config.yaml
dataset: "synthetic speech, music and everyday sounds put through simulated rooms and audio effects"
spec_augment: true
arch: "ecapa_tdnn"
stem: "single"
Rows from block 13 of a small sound classifier, named by matrix and row number. Each number is 500 + 25 x the weight over its row's rms, rounded and kept within 0 to 999. All counts start at 0. Numbers have three digits each.
After each channel's rows are labels from the 100 clips, of 14976, where the channel reaches its highest value: "loudest band" is the band of the loudest frequency at the time of the peak; "top examples" is what is common among them. Only what is clearly more common there than usual is listed. The data: synthetic speech, music and everyday sounds put through simulated rooms and audio effects.
# c30: last pointwise conv (model.blocks.13.c3.0.weight, 384x384x1), inputs 256-383

c30.147:501569492522506497496509503491503490565497490490475519506490530572482495491497506501504524506495479487503495472498493483504504492485507503495494480493505482488497500504500494503505471472500507483500498480498487518476501468504489498501497496480500500483500491506489484487498502455515484498498504476501505504485475500482496496515493476487498474491470502497499501488471470503508509506508
loudest band: 4000 to 8000 Hz
top examples: distance: near; everyday sound

c30.343:483521492521505506487514487488477495547484478497496503459488521533491500501478495484469526489498464477476485456491480469509438500469485491486494470499514495489498489492488495485491459465487490476498503459493468493484487513492469490494494475462500495474472484476478481504481489457516474487494491482460497505490473485471496472504496483472504471481452515484486494468478475502496482493502
loudest band: 4000 to 8000 Hz
top examples: distance: near; short reverberation; reverberation time: 0.15 to 0.3 s

c30.166:505494514475470506496513500463450496521470501495505471483481460499476509473510505502471523492481501467469519497454432487487461469488511481469478533473457506500494510467469468476478514513478458510459464520521514509502486523497499465463507472498447458524493503487492500477484496509457502512504485507458472468514509472517462496456498510509465491501486482461469526523511493481474461474463
loudest band: 4000 to 8000 Hz
top examples: number of effects: 1; dry

c30.159:471513503480509462483499485486467509484470504502483489474463475488465504508458492493476520470468511467483482475458455510482471468487485481476473506465492521502461494463457478473464539507478485497470451502495499498488461490521509485469491473505456488500534474480509496475463505477434508483515477517474461468511490471494459496474494485512459520522503483452464499504503486474468448456485
loudest band: 4000 to 8000 Hz
top examples: number of effects: 1; distance: near; drums

c30.273:487494508499474519470494499518469504513472461521479480489464481522505492512488506509472519470460505464458508519463496502470470448527500458471476494463459503518482508477472479516451526522450459516450451500490537511522431510520537455457528452531464464493531476477515538447470538465467507496520514522451480475518501442527447518507525528520452525530510489504477514534498516475465452480489
loudest band: 1000 to 2000 Hz
top examples: everyday sound; number of effects: 2

c30.312:502533519514522498507525504492501501520501476503485531522494521533470504494504509514491475500501454521503503452514512511497507508479508511496505492505496497479514513506504508497501469466486507460510518464523473494461501525512505506502492493502504500510508505513485473507503515509507506516506489459511512501498476499467507481510498478524501474466484502499504503462506456513503508511521
loudest band: 4000 to 8000 Hz
top examples: distance: near; short reverberation; everyday sound

c30.124:462479473500504497466484468497464498487459499498491498499458509472513499472491500499459488457463496493468482508464497465465464454495500468458466486458455488502461501462467457461462493500464462504461467500476505495512464492495465458455492459467459462496491467482503490460465488525467497488500452497468457464488493464499465506465483491494453502486498469454464484501495494468464457463460
loudest band: 2000 to 4000 Hz
top examples: distance: near; short reverberation; reverberation time: 0.15 to 0.3 s; everyday sound

c30.154:473478484478491474460497479464458498469465482498474483475456504478500474491510464485481505469452496491461486494447477487468450463496478467459468487463465489488475500464470492506464499499467452501458461482496494514499465507483488451482513465487463456484494466478513503457476494496480492476501501494450452465473505453501455490498492503492462509506494496510461473497487484467464467462465
loudest band: 2000 to 4000 Hz
top examples: everyday sound; number of effects: 1

c30.93:472477499480490493479484457494464480517453481495500509501471497503509486442477512473461480481475498493473480481492483461473483454494496491470479488490476498507457512474482480454463485492488488492477490502480471485492474475480465482490484469466492477503478491492501491455477482536499476484480450502484457462494489479489473497504492488484464492508472464455493487487464489493473472469471
loudest band: 4000 to 8000 Hz
top examples: far; long reverberation; reverberation time: 1.2 to 2.4 s

c30.171:461491499500516533477504474520478496497477506509519498521468499519496530505457510526471463465467511466460512489467482488463474463512511464474468497472464519485473493483450476457474494525482464494481474526486504483500475517515526474458490468476468477505515473463510502467460461479471508504509457513491472478507491473532478516475512513502490502484512484474479516508522495471455475476467
loudest band: 1000 to 2000 Hz
top examples: everyday sound; number of effects: 1; reverberation time: dry

c30.41:456492496496487494474482466475467495511463495498486484494471511487509486467482500485467501472462504467471500491474461490482470464486494464468467496470473494499463499469469470477466493488471470513468463514505516490504473498487471462462484466487472463494478481465501480459467495504479503501491439489461474467499498467484463501478514491499456498495504472460466492500489498473473474477466
loudest band: 2000 to 4000 Hz
top examples: far; long reverberation; reverberation time: 1.2 to 2.4 s

c30.211:502525487507513477489493495476491497518498462489453503485494500547461480480494484489493524495503479479496493484501551500489503508472496503490482494489497502482510516505511502512493480472491494482500506481524481497478499534510480497507510502473487500484524513535485478491500505499510505504512517482492496501501476498475495482521498456506491457458464526513492494471500477503501497482506
loudest band: 4000 to 8000 Hz
top examples: distance: near; short reverberation; number of effects: 0; everyday sound

c30.32:469490490499474501474511459484454504515479494471500506485459522497513485473478504507465483472463481479463487468461468508471459463497457478459468519485466493486491488468504463478467478506468470497468474490504508494489474509481478468470502464509476479475494456446486510452469493479457488484481463490456466470493514463499465486475493498497474484517494464463466482478521487471463469465478
loudest band: 4000 to 8000 Hz
top examples: distance: near; reverberation time: 0.6 to 1.2 s

c30.304:525537505521525505508535526447507502519504508505497529483497526572467516474516493510500498496502482534524531493516523494492525504487528482499522505499510485491513499508462489464515486474496514482516519502521499502483468538520531485511504529503517506493523480538507498517506513494508504516504462517518499532497485510496508488473506509538512486483488481468513511497498478483511504516499
loudest band: 4000 to 8000 Hz
top examples: distance: near; short reverberation; number of effects: 0; everyday sound

c30.24:459515509486501484463501468506463520488469501504471509492454475487509493497480497496458531462448505473448497507470505498452442459501480452463460491460460481477470489455450466502465514483455457504455448495496506512495450496492466462440513453504455446477489460495520506456452505495481493482495497507468463461505494454503464491494489512488455510504471504494446479493515494473464451459477
loudest band: 1000 to 2000 Hz
top examples: everyday sound